config = dict(
    model='masked spectrogram model',
    dataset='phrases spoken by 400 fixed synthetic voices',
    train_examples=39062,
    n_mels=64,
    hop_length=160,
    input='log_mel',
    win_length=512,
    method='simmim',
    mask_ratio=0.75,
    loss='l1',
    arch='coatnet',
    norm='rmsnorm',
    norm_position='pre',
    hidden_act='gelu',
    mlp_ratio=6,
    head_dim=64,
    fused_qkv=True,
    qk_norm=False,
    parallel_block=False,
    inner_norm=False,
    patch_size=[4, 4],
    conv_stem=False,
    depths=[8, 8],
    widths=[64, 128],
    init='orthogonal',
    residual_init='none',
    optimizer='muon',
    muon_scale='match_rms_adamw',
    learning_rate=0.0045,
    momentum=0.95,
    nesterov=True,
    orthogonalizer='newton_schulz_5',
    adamw_lr_other_params=0.00079,
    ema_decay=0.999,
    max_steps=9100,
    batch_size=256,
    epochs=59.6,
    lr_schedule='linear',
    final_lr_fraction=0,
    warmup_steps=450,
    weight_decay=0.2,
    adamw_weight_decay_other_params=0.01,
)
Rows from block 8 of a small masked spectrogram model, named by matrix and row number. Rows with one number belong to one neuron. Each number is 500 + 50 x the weight over its row's rms, rounded and kept within 0 to 999. All counts start at 0. Numbers have three digits each.
Before each neuron's rows are labels from the 100 clips, of 14848, where the neuron reaches its highest value: "lies over" is the class under the peak; "top examples" is what is common among them. Only what is clearly more common there than usual is listed. The data: phrases spoken by 400 fixed synthetic voices.
# fc1: MLP up (model.blocks.8.mlp.fc1.weight, 768x128), inputs 0-127
# fc2: MLP down (model.blocks.8.mlp.fc2.weight, 128x768, transposed), outputs 0-127

lies over: /i/
top examples: child-like voice
fc1.198:546476469557560540538589532521534573539525593510604559528429483515577501520479444562437467492525555485525402529465514553461519556520469476542468464512527521471462482470524521448488521660435510574479562539549491474491508403488414558467409431462455520521454581425527466514502558506455480434534443414476519497495386578528513449503494548465566429607440483468600598477520512452521532505458
fc2.198:455482515467467457496459460481468432495521437486472469485512550533485502454486573419526490539477468514467483510567439474558470458462533579540550496451459510529515535488547498491491471268566504407532465414457550408452503547536553455563569562528583441422562485623436561473507483509495508484448530579512439473517547440473477604465498429530454487462506577499389436497511566519490454529562

lies over: /ɑ/; /aɪ/
top examples: white noise
fc1.230:500405475450570467508481416530549509513569601565496470499459588487568462484584561500590464547409554519508471512632539507468550533579511503469555463589451503582487555525490506533549495392494540506515486515486494559467526578417416419491465495551458477472600553482531535487591433500480581514546442500433462511498479459444505464530415529505431505397417572512484502492450524417562532529471
fc2.230:487520515578437476451565565486449453562439409558508496587544416487459515536441457506415422415529416431492586476451519461467618523482434416503532479497416501454458517454476474528554475557503559573464513513518520561515541472458536573477542490526517486510402403422498507494489491462402467452460468430471553565578586502548473462591553516470640459521574535506512461523519484492528448460489

lies over: /i/
top examples: /i/
fc1.79:510483575452568425506483485471560527469498444469476501439508412443533502484486409509587471491607413420485504471452560501444542390477476442479488557510576442474389501576499511504559479560515558557550470432510542536478561372471467445450448463529550555433457448525456518434500529433559424510528604480444497486517436537511528476469451500595623556557474466558499530510543413468499495510446
fc2.79:433506469457554515473462482546413485467484487565531418513437571545503489523479578578466439526438538537490561500500454524559429567459537481575501456477473563538644558498518537520442459484520466419452465559522536442473489502594471578540566561524479534529565453478512535555505502463364528498447476563543510487442542492514503467478531486335406458527558562394464464450445535464476405544488

lies over: /ɔ/
top examples: /ɔ/
fc1.740:533493564563467408403606491443504531524423464423545565514511454484559520456431458496572497487577487505512491512660490530555498567583496521563495500403451459490553537417420487453498605463458477512477505508497426497504477527406416499539425498488511576633453451609458455555563546465489511548559538477505457473481496402507484516473508466503512451530492376533513493485452511549460495465511
fc2.740:417561509470376450473607487518510453477478505463498556590545449488464512485487584485536555530594515496484468550483448458502494544569522580506529588484397511555580471557575524513426482515533462411581502573589547470480534534518424529570485510563482562446432488492518556496516514544484495560582578556533467555446517446485563581529508452556502413531538494591550508427520482458445553587426

lies over: /ʊ/
top examples: /ʊ/
fc1.80:468576502488415502542509445476427555411487529467532492515575600446518429536515485548486510555463533544562501505580617538614469543512499450464513451524556525517504470548474571466511561480453609564485569509562482521566488475483512428429557559481478608526540518463621475515474522451502546446540446419343491529589454515494485477473427449513439457514525478532471559490456593559545544474481
fc2.80:525443450474528459457563547505528513603553431572466546506467501582536560472450550478499468432482488581462473523512490472441538515492530527443542531433445483438436490416490464469567437496495428477553574491455560521496596558386490533540475421554617476404472547506424547514489499468521390513440572524581528485516511462473562524544483604480553517550432569493445441498601432469456440449554

lies over: /ɑ/
top examples: reverberation; /ɑ/; low voice
fc1.437:417522444430373510525470611478526504460530458573401502532510525531406500514494512477525538467497435520518574466506478478542549511508481454420494441571354539484515528617474494526580563387556502537497525542471445424520503484450482526499491484494529543516468450444549513565559537426536535541464501582482498625550568543410568431536498498615454512531418520549499409512487511544486510528499
fc2.437:476526505531599481527562422451380560474467497476473552481444584592547595438490477503498506473464545469412490573493467563590561486477558567470509611475520483524518537468569571542455435520492499501478579419448517581516491524549530415530510529499538472490526544573434535550521431544506546526525516553577591369512472566548464534492573521504452499460480584540489477446479480497476358488452

lies over: /ɑ/
top examples: /ɑ/; reverberation
fc1.231:501529501497479505514399427466596505405507450558446429568454499509506522469442544340463548491491579416488548505593464484502458584517515495476454504485430444508502500471526570520475574522549537423528510495516502470510496556511468522616496473482452440454527576443431412580524438469365420553462442445481475509497420440440540573555483506498597433459578470468506510474516520482485425461487
fc2.231:444508496373536421469567552503450449512454462527535415476526406452468495450410562529460537528556585511490474508511488522584543563478523493563529469524525589584514556470528427512496431488508492515572535453552497537583531417517631562518481639536529539475589465476527557511527502551512449502519509551479425399530513595506414497445513495498530467621483482544499559435476464536520554561479

lies over: /ʊ/
top examples: /ʊ/; /ʃ/; text has "pushed"
fc1.304:460520532518410562450550397550485531552440542488494522550547594512514503403460456516527351535433523527510463423534499493532401465565493491487445480437514536533563519580579481473575553481502491584517527603553429439503449454501518498544510510569589602599469501537469522464447517434558509510518488514436471426474466443475432487463437550579507557545561393505535486491446470418455481488476
fc2.304:595526429585464419505506504507523504486552446475483576589505584574566493524570567549512431464570501477482519479492532493541566557501430608494483515497446424501547484467611459538457496426484606532430552445524530457499525528521489535550459389526521528435515542568495537408432545563419490583583641471550572495487524461489563504580552530473472515489496531557495502521532522566556477541541

lies over: /ɑ/
top examples: /ɹ/; /ɑ/; /ə/; /m/
fc1.422:502491499516425434461603469554391577507469448588454424464450615569465475532486541514588470508511459554468489469458508541459497455496441511561629456557461511448556463467603478518481475475497506528567560558422470506462556511429458439456500422520416466529414469552475540453467429441400510488493500415452483520522517441472483478550491483451634535430532481474474424512519468484427487453434
fc2.422:392477550594531405534581476489415470454487521594453435575467490440579559516464529413432514469507433407473511422515458553481559449413499524456533510458504482568509503505501443474422409481583433536508519480552462409403555466563569507473531518428453542462518475444547505512565453510486481535511497535481488456477548565578513461543516483441489414518385464543540488462499485407506458577437

lies over: /t/
top examples: reverberation
fc1.385:510516475470468472472528505461432605447380639551495494460492505557491484469523489501566507493508598407545520552531468453495575462581480497500522398606475494528443513456424484500499440455573556483426497565528481466451572482483477481573526523439590479507464458529412529508545546543491406494412503565595508531485561509440457422560546532527571456538494451520405432579522526402533496521495
fc2.385:531636542487460515517526533533422484483563569481468531567333541488525564561409503486528476449472543531511544425458539481545489471517534399531520489530501473496439565476433555517441577404514535551437463536587490462505464544465460430463493532530531408525505501589445450456452543448561596423453478554511553425498538456442445522563465481521487571480476473465458411522583447478561508433472

lies over: /ɔ/; /ɑ/
top examples: /ɔ/
fc1.763:523475516542438473419445560457538517551519539422515429598511489520530573517500505489613511503533489505468516523569413464531472501521483559484447394379558497459522482528534625563568416511551432437500474501588533527512533539472522528510505545495462542461468424514442467540510602515454320479573553584463471486464475549529516431475489547578556505604513506516531554495482528495593522495456
fc2.763:498479524488527494538572478525514448484574427494500528509521559483458488520448520495421398420503510481519524516489487466569564515539504549546532576481447487564544496501509469570459550570376487572466596481534453539597465553471473512536416487522482458406419523445472559569433520567524585475481547490454517555508449432516499632574493508612433470462522520637604512478455524576498559488564

lies over: /t/
top examples: fast speaker
fc1.341:470460575438462439582441504470377495552632595510498514471466558601523477486542501444491593491451548491444537481446532460468380501529398551467557493546488520444459474488487523546521523577554461407428508531476527503531472497415445463541432482534407533459436438513483540500593535466542546465557385436452433533424449441513469489535465521478465495459519569494512498436469504408452473483483
fc2.341:505550411501561521414561456483518530442383468477492491519505469421475494481559480504575394494564546541532442568500443496518501486546560511606482509481428507546559613457491459475470520441451544514552503487612551539540530524543545468461453510540549484622560577476535454523473452495429452509550492547544608417523489587515562429509462470524663535415487474529468449527442519495506461515496

lies over: /t/
top examples: reverberation
fc1.329:424552488508487457463564541492542537522473452524455481462436484561426433372531499538550505385502549425469564483487462423459484588543472553500511436471494513571423427491534564524499507568506490503510440445510590574474503428630497496459527495508556457608460488502513498448482489429473429469448517465351573505484421383523516471523455396523574519463429479518508506499523508464488502413481
fc2.329:550427498509471535447478412503476454479525599466537564435557523490571575509446494520403463547428540568568534547494588510517509409562493505435476530507481486403580566547507417503494488470478500534490574602512484490555462527405452475454439538507516562444570516480456459481494442601543508442531500482577522491496580547511482550452558556434378469592558485565526544412446520479491544564435

lies over: /i/
top examples: /i/; high voice
fc1.222:499467552543513466426497474495541539611507482507518566454456439465497479525414463526520456518463520575572599537486534588499547487656420532538524528587484588526517494540528429572548490498426474489381482515569500472460551558503546567484483517504447597546477536421463483546544460483580527472515445535521537510558471397421442499479482538507582376420487474482542500502571470480605520498469
fc2.222:524502536432633530548615507524559392436531462462545545444478447492464501441455505490597493520478578490474519506485397452484583558464486565456482443480643464538495533542438448604466534493476476481453524495491499526478465496568545456489496508483517444437504505501421521434451513490529475489503475439497462390540490632496508580562503568539520655497454501511471504436503572476529474440428

lies over: /ɑ/
top examples: /ɑ/
fc1.682:500489542575513492460568518558398516478424465450437568460452437435529557449545489506471563461472439573443467572484375512517511429512510548502510536465457524452552482468476469435550506495598423517473496526485448379450532503550425535542529539468477421446450527486575453530579526395479459528536439551476585502482603439506588498529434470591535466424525489427518510463531509443557435421471
fc2.682:478493563484509548494461485556543570496491495470559509509544524512454503576461470424596437473555476559455544465510485445516597560481594500479487448511440479545510514628510555597451518480470475529479443517530479513481595495500539405417500425507519609521446455417385464527580521569534580434537620400513474509477449544555481472465516506512487504603420452553476514567446476504444551536437

lies over: /ɔ/
top examples: quiet level
fc1.519:533550524484481497513441498553537406410478497459487460596594479456531519432585497448541477548465536513523561456565492531457492414478474402550522469513394437500443535616526489493486518537612614521480506488474505489486530533436401521499474479457510536610518487474517488498536496448456416556532364451489454501515567420542559431536495519503441491522576413465497545521476561467377545543469
fc2.519:447422496479531489549564507570509615555594411488481484460468488578526537541431519475403503490548493489528470414519561439550482493489543596459449560582530493483521497405519547495564528463507429453530562412484499502461445426572565375480577547469480506441521549525481515536531505549563502550427581524575459483484494487515504524423451450446516521530380566571456490523522506610570435490485

lies over: /ɑ/
top examples: /ɑ/
fc1.719:467516537438498426569481584504450629498497468527555426523390557461604523516492503570479504472511441501473420493476441551480450411398498555561521544534485505442559571507456490507596469447528511544512480457457516427507489493591470449382487450470514535465468568524609610515524394463453436450434446487553454452487567562488461458421492525462562561505490507495571483505559487558471468476486
fc2.719:541427492584478524450522440433537423402429572490549520476608444550487509489539482447492486535494535502567473529535504394550544556562510489502455564527420491575493472466470427568417518582513404497531465566543513504497538563480544602565496512464453493501524434516504435471473555511517573499484473487476528521471484464503592547549495456575405406535475487600451586453526527422526622586503

lies over: /t/
top examples: clipping
fc1.488:624568490446470427474456550534553490458508436469542496503472438472518623480486532497551412524545461505560499560498415455460534491443492460427521527428504475510553503547579454554525543427502519469472480571537478534369507518507506460574513480407444439499501569456598497503561527551586512522574589458457465503381498459517472405476494527449558398517501479559464368522458473532529497475447
fc2.488:560446538556461498498597502413561480444510473470534512445551495549406430444408567496612573509552538502569572488398504404474484460556497549504493549545446493565476470429456455478415528513609481500470574492504500494687475522443501504527479529409584507497529532434514430503461544498458499478469471471526500519612498511518482535437527401469508530550513533499557532561506541415519501500561